config.toml
image_size = 64
embed_dim = 256
encoder_patch_size = [8, 8]
encoder_layers = 12
text_encoder_causal = false
text_encoder_layer_scale_init = 0.1
optimizer = "normuon"
orthogonalizer = "polar_express"
max_grad_norm = 1.0
warmup_steps = 200
Rows from block 6 of the image encoder of a small contrastive image-text model, named by matrix and row number. Rows with one number belong to one neuron. Each number is 200 + 30 x the weight over its row's rms, rounded and kept within 0 to 999. All counts start at 0.
After each neuron's rows are labels from the 100 images, of 14848, where the neuron reaches its largest size: "patch colour" is the nearest of a few named colours to the mean colour under the peak. Only what is clearly more common there than usual is listed. The data: views of escape-time and Newton fractals. In brackets: how many of the 100.
# u: gMLP up (value half) (encoder.blocks.6.mixer.u.weight, 160x128), inputs 0-127
# v: gMLP up (gate half) (encoder.blocks.6.mixer.v.weight, 160x128), inputs 0-127
# out: gMLP down (encoder.blocks.6.mixer.out.weight, 128x160, transposed), outputs 0-127

u.82,184,203,196,206,165,216,208,216,246,135,159,218,210,197,247,208,224,234,180,239,137,213,182,180,184,255,256,201,234,103,215,194,234,140,218,208,209,207,166,186,258,199,191,174,181,213,151,231,177,174,243,256,191,178,190,223,200,167,155,194,193,178,170,214,174,203,137,203,171,196,208,271,217,195,194,200,207,212,206,215,200,172,217,200,180,191,180,170,185,218,241,193,165,245,198,184,174,227,256,218,217,165,187,192,251,234,156,227,230,221,248,232,166,178,173,246,169,214,207,169,195,183,229,156,180,169,227,192
v.82,151,160,250,175,197,175,203,211,187,249,194,177,175,206,248,193,215,172,162,223,196,214,215,199,194,204,200,218,211,210,156,218,218,195,215,214,190,200,196,181,205,188,184,235,245,187,246,206,234,190,170,165,249,156,174,200,182,184,180,207,158,257,154,209,265,199,167,218,216,171,192,183,209,130,182,179,221,167,178,203,205,192,242,218,229,249,209,199,186,234,197,209,243,229,202,204,180,221,182,172,177,129,181,220,210,221,190,234,133,178,228,188,223,208,191,192,156,167,213,196,267,193,288,201,202,228,97,256
out.82,196,197,186,217,265,171,192,184,173,198,171,250,192,190,205,204,199,200,157,158,235,147,187,171,223,175,207,193,172,232,187,203,114,235,203,185,248,233,186,190,151,166,181,211,250,236,193,190,175,209,200,173,203,238,201,170,157,235,198,205,190,233,194,214,246,208,202,184,204,226,195,151,183,247,197,205,172,221,206,188,149,149,207,193,191,238,225,240,219,111,194,215,231,197,194,186,201,225,156,147,165,200,221,205,184,136,214,196,267,192,221,237,188,271,196,196,251,228,178,184,224,203,202,254,183,252,180,243
patch colour: orange (40)

u.100,199,214,183,206,200,194,235,231,159,192,207,207,201,244,218,178,206,128,212,141,201,221,223,150,218,173,218,272,192,230,218,144,162,206,159,160,242,200,138,250,248,183,279,179,237,197,161,196,233,220,212,187,180,134,200,268,155,194,203,219,167,222,166,199,256,213,180,184,195,170,239,175,190,185,198,189,220,215,220,204,197,238,190,205,206,203,241,227,157,212,191,187,169,197,164,224,201,181,171,150,151,235,167,195,230,215,163,229,184,163,210,221,205,204,208,201,217,212,260,162,191,225,193,146,243,210,200,199
v.100,172,282,206,183,245,162,151,219,229,180,265,246,205,190,213,267,218,130,186,184,214,217,217,186,184,237,206,193,241,213,197,204,232,186,190,168,204,271,261,223,222,239,137,212,230,191,220,199,190,189,183,165,151,186,215,218,149,175,195,196,201,207,188,212,201,227,215,227,223,198,196,175,218,140,181,208,199,132,191,206,194,165,219,207,194,244,270,197,154,228,194,142,213,195,254,206,190,189,212,144,168,227,186,215,232,167,184,239,179,163,196,195,224,218,201,207,209,185,185,136,176,181,175,191,226,222,167,179
out.100,197,199,237,223,181,164,180,197,232,200,197,239,156,196,193,183,224,203,101,190,194,200,195,209,192,196,197,185,252,223,258,172,213,203,237,208,201,220,243,135,164,203,182,215,172,117,254,209,256,153,190,252,164,211,206,156,233,235,170,262,190,216,177,188,168,203,216,156,182,215,170,249,207,166,180,192,189,179,217,201,196,168,220,231,251,198,184,194,209,198,152,175,240,205,247,180,158,240,184,176,198,229,242,236,197,175,172,239,226,166,231,140,219,180,230,205,222,205,182,204,225,251,191,186,181,154,201,196
patch colour: brown (53)

u.142,178,225,184,177,173,168,181,237,230,199,172,223,217,245,213,254,195,180,243,231,200,190,219,154,209,182,199,218,157,201,222,176,191,172,155,186,207,180,230,239,175,168,199,255,197,154,197,198,222,221,235,201,174,219,237,184,188,150,218,214,162,138,199,284,192,278,180,267,183,164,176,206,180,252,204,192,187,230,240,277,187,186,187,185,219,194,217,164,121,184,160,187,218,176,206,250,177,185,202,209,183,201,223,235,167,187,229,222,196,197,140,184,205,135,185,219,192,229,227,220,181,162,219,211,227,175,210,183
v.142,174,187,151,215,208,141,206,189,173,201,211,204,159,197,173,179,221,228,206,175,251,183,223,247,179,216,256,219,168,180,263,172,195,165,175,180,140,168,182,205,235,213,207,212,211,266,210,192,233,230,198,216,183,175,195,194,196,161,165,201,221,182,193,214,194,192,214,239,155,238,168,206,221,199,208,235,246,256,218,205,181,227,148,205,179,202,224,179,146,233,188,242,128,149,189,182,221,198,167,201,219,165,210,244,199,139,257,219,204,255,204,188,258,181,234,199,233,235,160,144,160,187,208,196,200,205,239,242
out.142,205,167,202,180,263,237,172,191,237,184,265,203,232,171,215,211,158,195,174,224,189,192,240,181,156,213,213,127,210,183,176,210,239,230,166,223,202,235,186,253,155,107,192,166,174,181,228,219,197,125,189,200,224,180,193,165,236,218,182,188,213,183,201,207,225,185,198,263,165,220,175,194,227,187,224,164,238,200,171,172,185,198,229,209,195,203,218,247,265,212,218,191,208,232,181,183,210,183,186,128,171,215,199,224,250,162,226,232,188,208,203,210,202,179,181,201,214,201,216,183,217,277,168,122,217,202,224,202
patch colour: pink (37)

u.144,205,186,144,160,173,201,250,183,188,195,218,209,197,192,200,205,214,166,167,194,218,151,266,199,205,239,202,217,212,178,207,205,198,244,226,182,213,219,199,173,244,180,155,212,203,170,177,168,189,215,161,246,199,238,249,211,227,245,161,194,208,164,232,247,189,208,192,201,178,224,196,262,231,215,214,207,192,159,201,204,211,213,207,195,187,219,269,187,210,178,163,209,209,190,174,202,72,208,204,272,188,186,214,172,161,165,211,234,133,200,177,271,153,176,197,194,180,191,202,256,170,231,209,194,229,180,171,163
v.144,231,217,208,153,242,202,234,137,240,199,166,204,171,143,186,184,184,160,210,208,222,196,251,187,180,189,159,165,190,203,180,209,188,223,201,214,193,222,212,192,204,217,184,149,224,172,225,182,190,158,176,206,218,210,191,225,198,263,198,200,145,217,204,194,300,226,177,150,211,239,174,238,201,206,225,269,224,200,235,204,178,214,179,216,183,195,261,230,173,179,131,223,141,203,216,193,174,188,224,207,229,173,218,182,206,243,176,177,216,215,214,221,191,166,133,221,226,227,254,149,169,249,237,220,187,200,167,165
out.144,187,172,178,200,220,185,156,212,174,257,228,206,228,230,192,256,204,217,210,172,206,175,149,185,176,190,200,246,182,206,220,209,220,187,228,251,209,158,174,193,184,160,207,201,197,208,256,156,198,197,163,204,249,219,210,219,215,247,158,234,191,217,218,190,201,221,186,230,134,178,185,188,235,157,233,252,188,195,185,147,190,224,199,216,193,141,168,165,225,170,185,240,180,163,218,203,256,251,199,237,157,141,193,213,190,285,165,227,173,194,193,239,244,240,224,245,192,209,164,214,170,182,128,194,186,187,171,178
patch colour: pink (33)

u.35,199,188,219,207,190,135,166,183,176,155,174,198,252,193,196,197,218,160,232,195,217,198,230,125,170,248,176,216,166,180,202,209,198,207,158,221,211,150,234,226,234,207,224,195,180,202,231,202,210,202,247,181,200,234,240,179,165,212,144,212,179,221,279,231,216,164,193,148,184,246,192,234,193,239,217,214,238,210,215,181,182,249,203,127,231,197,188,172,237,226,178,216,214,205,200,189,215,198,180,224,153,200,208,213,182,242,161,183,194,249,188,208,225,273,172,138,149,195,263,176,204,232,156,222,194,165,172,176
v.35,221,186,169,248,191,214,203,196,182,168,180,172,219,192,225,218,212,192,209,218,238,238,160,209,190,219,130,223,241,244,146,219,190,228,166,237,219,236,197,205,207,233,212,235,199,163,197,213,188,156,191,196,176,241,233,168,228,194,203,163,209,188,144,193,181,212,231,150,203,189,206,147,187,199,176,189,183,198,165,231,158,211,219,198,232,234,184,124,220,140,222,248,182,251,262,182,222,157,169,213,176,239,210,233,190,209,233,172,219,180,169,154,193,231,168,158,252,216,230,157,259,156,189,212,164,191,224,259
out.35,227,184,211,228,170,234,260,165,236,155,197,226,177,232,201,200,235,198,251,177,245,197,223,199,228,193,207,145,204,202,209,183,167,213,204,176,168,211,160,130,201,174,175,238,200,214,152,192,210,202,220,244,199,141,215,192,209,201,243,188,248,206,206,171,203,133,221,214,258,173,270,205,192,215,112,237,189,218,163,167,203,173,183,228,226,169,210,225,218,168,192,221,232,256,217,197,163,166,210,165,154,176,207,206,185,199,233,216,191,183,211,185,158,219,159,227,194,158,242,201,169,164,237,201,223,268,171,202
patch colour: black (55)

u.64,180,163,172,211,161,186,201,234,255,240,200,226,229,139,188,238,193,219,241,198,192,161,175,227,243,178,207,217,240,157,221,250,272,193,169,209,178,191,171,218,209,239,241,257,198,142,180,214,199,202,152,202,208,178,242,184,161,186,197,165,154,208,176,205,228,175,185,210,210,260,211,215,220,169,209,210,185,203,210,167,197,179,199,244,203,186,210,218,205,219,219,195,218,202,243,211,154,221,198,181,186,152,177,202,141,269,160,204,203,211,127,224,158,186,195,179,160,200,167,151,244,207,262,225,191,163,246,177
v.64,210,165,197,169,176,210,216,238,217,228,193,202,210,145,207,216,181,213,250,254,174,167,151,222,223,216,205,210,219,167,239,205,240,205,158,224,161,212,178,226,201,211,215,258,217,153,216,210,166,190,180,239,204,171,240,224,192,158,195,191,204,180,174,216,218,213,148,214,189,276,197,229,223,164,187,209,188,156,176,147,204,190,152,270,240,175,221,232,205,252,224,196,173,212,266,179,182,195,201,168,199,154,160,241,155,278,175,210,174,238,154,202,193,218,203,182,190,207,151,217,219,160,218,163,185,151,197,236
out.64,207,231,186,156,147,197,172,177,166,165,226,207,164,173,187,205,244,267,165,164,202,213,175,174,201,206,208,226,264,222,222,176,214,224,206,177,184,197,156,254,225,209,202,240,160,235,251,248,197,209,229,176,173,218,191,216,200,211,205,178,211,145,234,204,231,207,135,185,177,220,197,184,146,227,191,202,259,174,216,189,236,137,238,165,176,203,180,172,202,156,143,220,207,194,206,189,223,248,194,231,291,181,164,226,239,242,216,183,190,172,221,186,215,260,211,142,207,214,206,189,224,165,194,202,169,202,178,181
patch colour: green (37)

u.6,139,179,193,208,180,161,185,227,225,187,205,174,205,215,222,183,209,251,192,247,191,146,196,203,230,224,226,179,226,159,123,231,220,221,229,168,204,236,195,151,207,178,115,198,217,153,219,217,210,199,179,178,214,212,190,177,257,213,177,203,186,206,216,154,170,213,228,201,211,197,172,210,214,182,243,172,201,117,232,225,162,214,192,197,164,142,206,220,219,188,252,210,165,163,192,171,229,181,143,207,208,184,194,228,225,226,223,221,252,179,181,184,248,217,197,201,164,231,239,239,226,192,224,193,184,296,231,182
v.6,208,134,179,192,153,196,206,193,155,208,246,203,208,115,233,185,224,213,240,189,144,207,212,189,217,223,176,184,246,189,221,163,227,226,199,116,228,129,205,235,206,198,189,191,175,253,197,193,211,221,218,223,161,217,146,203,245,142,152,201,257,179,201,206,191,210,208,250,185,178,212,248,168,166,160,212,222,250,137,166,184,212,201,188,196,237,207,224,222,239,206,145,184,230,218,225,227,186,190,174,221,173,209,222,193,161,215,196,221,233,171,182,172,238,236,254,218,176,242,172,177,200,199,204,215,186,194,212
out.6,152,189,221,229,201,224,210,150,196,194,190,190,219,253,204,186,227,231,219,194,275,211,181,210,178,151,224,184,190,194,200,119,225,171,152,226,231,197,203,189,196,237,181,179,171,196,207,152,225,174,139,182,218,120,237,188,166,214,214,240,199,174,183,248,199,196,212,179,220,235,244,217,230,189,205,190,208,238,191,181,139,200,202,212,178,226,198,177,223,214,141,217,236,254,178,204,229,254,213,284,204,240,190,163,211,153,184,238,210,249,196,234,199,213,195,182,179,205,182,170,218,152,198,168,205,140,205,161
patch colour: brown (52)

u.126,204,171,178,245,170,214,175,206,187,186,175,201,219,219,159,196,191,173,175,215,151,208,233,227,168,198,237,151,198,161,213,224,223,225,180,202,177,187,179,194,198,200,203,213,164,218,131,197,233,163,236,176,206,202,248,240,172,145,197,270,196,147,143,220,244,208,148,203,150,171,182,182,218,228,165,234,200,240,182,277,240,196,168,236,200,216,185,143,194,167,222,125,213,223,189,151,238,212,185,226,213,181,237,206,233,207,235,225,218,199,201,188,219,230,214,181,197,230,249,184,234,245,217,179,187,168,260,175
v.126,202,207,190,209,187,226,171,208,214,151,209,213,171,232,189,160,225,208,202,266,170,217,195,166,217,237,231,193,289,161,171,191,169,195,186,148,222,214,194,226,234,195,171,210,166,212,213,216,230,158,180,232,187,192,187,196,152,197,227,204,189,170,226,200,204,171,234,222,213,284,140,214,236,228,227,212,234,200,248,209,184,184,200,243,158,189,153,295,189,198,175,164,206,215,217,217,208,146,222,174,181,219,193,160,212,207,181,191,218,175,197,154,259,204,182,240,151,243,199,177,147,162,190,190,237,168,191,248
out.126,200,184,191,179,195,226,217,199,199,202,184,210,202,171,232,234,169,234,199,219,267,174,170,128,185,211,208,254,201,196,258,188,230,228,229,233,231,197,166,141,161,226,183,187,228,142,229,232,213,192,181,237,207,186,211,156,193,280,224,158,227,211,240,228,205,196,243,173,211,202,203,232,145,158,228,197,203,198,247,170,170,232,246,127,239,221,199,271,222,196,210,222,194,140,207,241,168,185,183,166,223,190,170,215,179,192,160,198,208,208,156,189,176,163,196,228,200,184,168,198,189,176,158,196,210,141,168,209
patch colour: green (35)

u.22,233,195,241,245,216,216,230,144,165,193,172,207,190,216,241,210,235,235,214,198,210,186,185,158,209,204,183,240,196,198,184,163,217,194,189,271,174,164,183,203,218,220,251,202,202,224,185,184,242,228,249,202,175,139,208,211,194,219,186,219,178,173,181,160,127,149,138,254,163,169,191,172,204,221,191,150,185,152,240,218,167,227,147,203,158,236,212,207,210,222,242,169,241,186,155,178,192,199,167,176,233,194,202,175,225,184,254,221,208,226,182,176,187,281,182,222,203,169,241,219,216,180,170,238,230,226,192,157
v.22,210,222,252,247,146,201,198,186,213,192,181,197,264,200,177,228,143,199,214,193,202,226,150,217,205,214,213,149,196,165,150,232,138,208,246,231,178,212,209,186,222,231,140,239,209,192,212,195,199,187,193,176,227,211,258,254,225,202,180,214,221,146,231,216,199,192,250,160,170,200,193,236,247,199,207,146,192,187,227,237,192,197,221,200,180,214,226,234,124,158,165,220,215,124,229,217,190,187,184,224,198,211,192,179,191,168,239,210,217,204,155,192,220,204,175,179,166,122,176,216,272,195,223,227,183,226,211,183
out.22,179,186,172,175,165,220,200,260,236,205,200,194,241,212,223,204,182,189,159,221,174,210,213,268,219,217,197,196,189,239,238,209,211,234,186,136,214,186,252,173,161,179,202,165,231,183,147,198,190,195,177,207,251,191,188,188,184,165,215,239,174,193,216,200,252,206,211,115,215,235,205,215,161,232,231,215,247,188,186,183,247,183,231,194,282,155,168,187,152,164,190,224,148,192,218,170,184,224,222,179,177,164,179,206,218,216,145,239,219,199,193,204,209,146,241,195,222,237,158,222,197,238,235,178,169,134,228,195
patch colour: brown (60)

u.159,231,221,203,165,183,216,223,224,196,192,238,214,212,180,226,217,171,211,248,187,221,250,221,233,236,169,239,180,247,157,207,184,154,165,206,155,239,192,213,250,192,199,152,207,145,172,211,183,201,162,171,219,210,249,143,166,139,238,149,196,234,184,172,137,218,183,218,176,178,220,167,158,195,208,251,216,196,194,200,217,240,207,152,213,191,225,200,161,224,188,216,208,169,187,231,201,173,220,228,155,147,235,209,206,226,219,254,212,277,203,189,171,217,189,243,224,155,173,169,227,196,202,241,172,195,153,245,187
v.159,199,248,172,163,169,177,200,161,197,211,195,183,245,211,214,206,244,216,221,221,196,271,233,256,181,169,190,202,202,235,210,172,172,192,239,154,160,221,149,229,217,209,168,222,225,225,174,168,212,190,178,218,174,229,195,185,214,162,194,220,156,224,183,178,280,112,156,189,196,200,237,218,197,206,183,188,196,191,145,207,202,263,200,165,232,194,199,154,189,221,182,194,213,186,213,225,229,203,163,196,227,239,174,193,192,209,170,156,198,188,219,167,262,236,241,130,241,235,220,164,211,191,226,190,139,226,251,207
out.159,221,160,239,190,208,245,170,226,190,250,220,224,275,203,215,196,169,156,185,176,105,186,168,160,223,158,176,255,239,188,210,169,198,219,170,164,199,173,189,217,188,195,192,206,247,240,235,176,225,208,264,168,243,176,184,240,222,177,189,181,183,180,218,265,249,234,208,257,242,161,221,208,195,185,170,228,208,141,175,205,205,221,192,199,214,188,182,213,182,186,210,162,203,204,224,205,164,223,136,194,188,237,240,209,151,191,202,173,179,208,240,200,147,219,157,177,229,215,158,200,224,179,177,223,217,173,229,186
patch colour: black (76)

u.128,184,215,199,167,194,190,216,173,210,206,204,167,168,190,191,197,175,225,187,215,113,202,236,199,209,212,190,182,227,195,155,235,199,210,232,211,153,186,200,213,204,207,220,201,170,246,215,240,202,216,186,162,222,238,251,196,245,165,158,231,206,242,174,219,128,191,255,191,201,245,172,153,202,125,219,235,136,212,202,161,155,220,213,178,205,252,173,203,224,223,212,218,222,200,191,180,235,206,165,264,221,209,193,134,183,181,167,252,173,189,191,201,183,232,192,115,184,200,207,209,228,172,260,262,211,203,214,200
v.128,243,173,232,188,224,221,121,206,205,186,220,241,206,200,189,168,137,196,227,205,180,202,261,193,230,203,191,179,213,194,193,198,199,244,197,211,128,181,137,212,158,157,245,173,200,207,219,228,198,196,155,217,201,224,173,266,225,120,156,230,218,213,206,233,170,253,220,164,182,235,219,195,187,225,223,183,221,210,211,201,199,234,156,204,227,230,177,192,126,193,257,229,208,153,169,199,200,238,182,250,200,206,223,228,228,181,181,184,155,180,211,227,214,199,226,198,206,161,148,238,198,190,210,183,238,164,161,237
out.128,170,168,148,256,201,172,214,184,179,203,235,254,209,195,196,214,169,218,223,200,229,199,150,148,243,193,208,206,197,163,202,182,250,149,195,264,240,199,165,186,215,179,215,194,216,126,193,168,229,170,213,198,202,234,213,187,188,241,204,184,224,191,204,257,212,202,229,188,200,182,203,194,196,229,196,209,252,201,230,237,224,146,244,221,183,189,202,208,174,256,191,198,165,163,178,186,192,208,254,168,187,254,155,235,196,159,164,176,227,222,164,159,222,205,174,205,204,206,244,132,215,195,179,142,167,165,222,279
patch colour: brown (55)

u.11,276,228,123,219,214,198,210,199,173,185,158,212,204,198,169,166,155,202,224,211,171,143,174,215,170,247,189,197,188,152,201,170,195,206,203,252,195,172,227,145,163,227,207,240,202,214,212,191,152,232,218,229,197,213,182,175,165,234,196,145,146,157,196,188,163,218,212,199,241,223,250,167,215,176,228,212,201,194,236,204,221,211,179,210,166,240,200,208,195,229,233,198,202,199,200,220,139,212,167,287,188,210,200,245,250,129,212,227,220,213,231,200,203,177,221,245,200,260,206,188,222,205,219,207,184,157,199,143
v.11,136,197,204,184,219,223,236,199,183,227,253,191,193,213,218,203,206,235,144,180,226,227,193,211,219,189,227,187,178,204,185,196,173,174,180,236,177,230,219,205,145,180,183,183,175,199,208,223,220,145,194,167,212,265,186,228,206,260,137,175,167,259,236,156,222,185,189,253,168,227,233,207,206,244,225,152,217,148,226,189,180,171,192,246,195,211,197,219,208,194,201,134,214,222,197,225,163,200,160,162,190,212,240,238,192,213,171,200,169,213,215,235,230,181,177,208,186,281,256,202,129,168,188,226,224,220,140,188
out.11,150,197,272,223,181,182,209,198,179,197,271,208,207,165,170,251,247,251,159,258,266,177,201,183,245,210,221,230,197,233,204,233,162,206,192,188,199,221,190,263,228,165,196,199,202,212,254,136,180,141,208,165,203,185,193,189,191,174,150,220,178,221,202,262,234,183,213,201,207,173,189,176,198,228,173,222,274,169,165,235,177,168,198,196,196,189,208,159,218,231,233,241,151,212,163,199,185,219,254,169,198,232,168,175,209,210,198,171,229,186,174,172,152,184,168,179,217,202,190,222,188,175,185,203,186,210,149,228
patch colour: black (85)

u.124,178,205,261,143,223,228,202,204,206,228,215,189,131,178,228,206,188,204,281,206,135,220,172,255,255,214,242,221,193,238,255,161,179,239,192,211,175,185,161,147,222,187,187,219,216,192,213,194,213,199,174,161,187,160,216,188,178,213,178,231,110,175,204,179,227,179,179,205,166,209,178,227,226,186,213,198,218,230,158,181,224,243,236,239,199,187,231,190,212,237,185,220,226,182,204,192,202,208,227,132,194,157,176,238,207,245,179,182,172,208,177,214,226,186,171,221,147,221,180,206,195,179,234,156,217,192,255,148
v.124,219,198,218,182,232,201,133,191,155,202,220,131,204,173,221,220,197,222,228,213,167,169,151,175,264,199,236,152,205,214,247,210,187,161,176,213,182,187,226,230,191,218,194,216,239,138,204,235,162,251,149,206,196,170,243,223,196,167,243,170,177,167,145,186,265,191,227,214,164,219,144,174,225,171,174,247,201,190,210,162,190,199,211,247,192,214,184,233,211,241,191,220,184,237,167,206,254,200,241,179,184,249,225,202,216,173,185,212,168,199,208,236,153,204,205,156,176,223,258,222,239,179,237,159,218,200,207,181
out.124,238,213,149,247,244,194,214,215,174,171,243,223,195,192,201,178,224,153,277,175,243,175,212,250,217,236,189,250,174,247,183,222,197,229,205,231,150,210,214,203,180,188,141,175,175,209,215,194,207,187,181,216,175,201,212,255,206,202,173,238,168,203,225,220,198,229,177,202,189,200,181,227,182,234,208,183,206,150,182,191,208,204,187,225,195,182,150,191,214,211,212,147,179,205,140,154,240,177,186,204,172,228,201,248,240,174,298,160,159,233,205,204,207,159,154,168,131,213,218,244,192,184,214,222,189,166,147,210
patch colour: green (41)

u.87,224,207,212,145,206,181,172,193,208,154,173,127,215,225,169,219,243,200,229,180,194,180,182,207,173,216,169,257,288,218,203,158,194,195,188,200,186,169,230,236,201,246,223,217,237,152,201,181,172,160,180,185,218,204,235,177,206,174,168,201,162,160,258,214,233,210,171,250,217,210,203,173,203,235,171,200,178,270,193,156,234,202,313,222,225,177,153,187,192,174,214,233,180,172,199,171,165,193,231,182,157,211,173,174,240,208,203,247,196,165,171,208,164,241,217,233,186,223,204,190,182,164,214,222,209,196,194,219
v.87,158,220,228,159,193,190,195,202,189,191,180,180,197,239,171,189,240,216,190,215,193,182,213,260,215,214,237,201,198,216,199,227,150,196,120,200,123,229,226,188,212,204,180,253,205,226,209,214,170,179,197,148,207,283,176,142,201,178,234,209,182,252,206,223,176,188,189,235,221,218,215,220,200,218,252,205,191,179,206,180,213,174,219,207,182,240,206,196,184,245,197,167,248,205,211,200,150,165,155,208,174,213,189,171,214,176,172,239,204,158,186,164,217,253,198,223,204,314,251,195,207,180,172,179,218,203,132,182
out.87,212,208,192,224,171,217,142,219,181,199,196,249,130,221,203,194,177,159,220,246,228,227,217,197,210,191,209,147,136,194,176,244,202,218,224,200,195,202,193,186,176,199,131,180,257,227,216,185,220,227,263,204,182,231,147,190,194,239,252,220,256,206,196,182,202,220,193,192,188,184,212,155,218,181,202,219,193,144,202,243,136,199,167,232,145,186,198,160,249,230,202,189,201,230,216,255,229,189,142,217,181,256,204,180,188,170,219,140,204,222,237,233,195,134,231,169,204,188,231,183,187,189,160,208,194,234,222,189
patch colour: green (37)

u.47,201,226,185,169,237,232,239,161,187,214,203,160,152,188,202,198,189,180,214,200,133,201,147,207,193,166,190,190,246,221,266,219,218,172,165,217,185,211,214,205,164,171,184,207,184,223,216,256,151,267,215,221,129,183,263,201,223,221,224,187,263,180,154,217,184,172,255,208,178,214,158,209,253,175,216,246,226,182,252,214,232,218,229,170,205,163,238,180,168,173,210,179,177,229,199,198,171,164,179,240,155,184,222,182,203,206,218,188,155,204,255,220,208,155,236,184,187,191,286,177,197,201,190,199,198,193,207,189
v.47,217,161,194,214,187,178,129,194,226,172,179,216,193,190,222,186,164,230,167,201,261,205,163,206,216,249,208,212,164,186,161,185,166,218,197,168,191,212,175,203,201,207,232,215,239,186,174,187,243,140,216,148,272,212,172,191,204,191,168,221,174,224,212,172,220,218,186,207,193,189,217,206,170,238,170,158,233,206,161,169,193,155,198,228,233,228,244,230,239,275,215,215,216,144,205,239,252,218,256,156,231,206,154,212,181,194,210,235,221,181,158,203,192,288,159,166,241,204,129,195,178,209,191,199,185,203,197,217
out.47,161,259,212,170,255,194,213,233,198,237,219,181,238,166,193,169,226,187,229,219,186,215,218,150,171,167,228,170,196,174,227,228,189,175,237,210,210,172,194,234,216,182,194,181,206,190,204,225,167,238,192,255,127,201,202,182,160,206,215,185,225,174,138,215,134,220,183,179,192,209,233,187,249,201,215,255,166,203,215,265,212,197,171,150,203,213,139,207,149,158,197,200,219,283,229,157,177,192,188,224,191,138,224,185,206,210,163,191,179,206,275,204,222,149,203,202,200,221,224,175,208,186,225,205,236,183,179,244
patch colour: grey (62)

u.8,157,178,162,257,220,115,185,177,169,249,177,234,168,228,194,200,166,242,186,157,201,206,203,189,199,208,191,213,234,169,160,178,202,202,186,182,190,283,184,221,182,190,178,203,214,179,233,147,158,217,175,168,245,220,207,241,274,230,177,153,241,181,221,187,189,229,188,225,200,208,161,178,230,252,222,210,233,186,206,219,239,180,218,173,172,229,162,229,224,187,190,245,162,256,178,273,211,217,212,236,177,157,204,152,207,222,237,221,186,221,217,214,219,191,182,158,218,207,166,171,221,164,156,227,207,209,183,177
v.8,136,195,224,160,214,179,204,221,244,232,207,219,209,206,165,159,219,246,220,221,196,162,174,212,199,200,154,227,171,171,216,252,219,186,193,158,209,212,113,226,198,219,190,235,229,208,177,144,222,216,144,233,192,212,233,152,197,208,229,188,189,200,255,162,228,185,220,229,160,238,222,172,181,177,206,248,232,206,154,181,182,220,208,213,185,235,194,233,179,246,215,144,193,169,149,221,195,165,170,169,155,235,186,232,169,197,199,232,233,174,234,170,241,199,233,214,209,228,218,161,233,248,187,182,172,256,142,193
out.8,209,229,197,147,157,166,179,203,226,207,205,125,225,204,176,130,218,146,208,193,217,131,224,205,226,214,186,197,207,205,213,219,209,197,247,185,166,209,191,182,238,158,218,219,206,157,208,264,215,146,174,272,207,199,219,157,173,158,206,215,166,233,189,193,217,200,264,194,253,262,120,203,209,163,194,183,200,222,216,199,177,246,213,250,234,219,215,150,217,216,206,191,209,178,199,196,247,201,178,185,254,245,189,227,185,166,207,142,197,189,174,192,173,172,235,185,229,193,182,222,223,207,221,182,214,185,246,176
patch colour: pink (25)

u.72,204,227,230,142,199,158,186,189,186,261,194,200,195,177,185,169,235,194,196,186,216,176,201,162,218,196,239,205,185,264,214,180,260,112,174,151,201,121,166,163,208,237,205,214,172,164,232,176,141,216,224,180,227,240,189,244,256,256,181,229,210,190,251,170,217,193,207,188,232,219,219,202,208,253,213,212,232,206,187,146,221,211,285,194,219,166,199,173,265,157,178,215,191,169,164,194,165,216,208,189,178,225,191,184,204,214,185,202,194,198,186,202,204,163,244,178,211,191,191,236,225,196,185,197,163,169,241,204
v.72,219,224,256,214,208,210,241,222,195,210,179,191,222,155,135,198,252,193,196,177,173,207,200,189,192,216,242,202,173,233,186,203,156,156,156,127,188,152,213,179,188,157,200,201,262,147,225,218,192,197,218,215,159,244,271,185,188,270,222,225,228,218,217,210,146,138,233,187,224,232,187,243,203,192,199,196,217,227,243,152,244,158,194,182,153,203,234,176,214,169,206,218,192,210,151,167,207,228,207,200,252,171,233,189,171,207,190,227,185,222,185,147,201,208,228,169,169,211,190,246,246,205,199,155,204,198,163,202
out.72,148,195,161,181,230,240,198,173,187,168,196,252,224,251,195,160,199,236,242,249,208,242,187,190,187,128,202,237,227,228,207,211,102,225,194,290,205,228,218,229,186,205,185,151,186,243,160,183,258,245,163,202,230,211,196,205,188,164,236,173,192,210,187,198,192,207,176,209,180,148,189,206,198,179,196,173,191,170,174,213,180,279,216,201,202,190,192,184,189,243,215,198,190,178,227,184,198,195,167,203,189,156,224,173,193,190,204,238,183,237,211,215,240,256,123,194,179,208,241,168,185,179,223,214,160,194,188,223
patch colour: grey (55)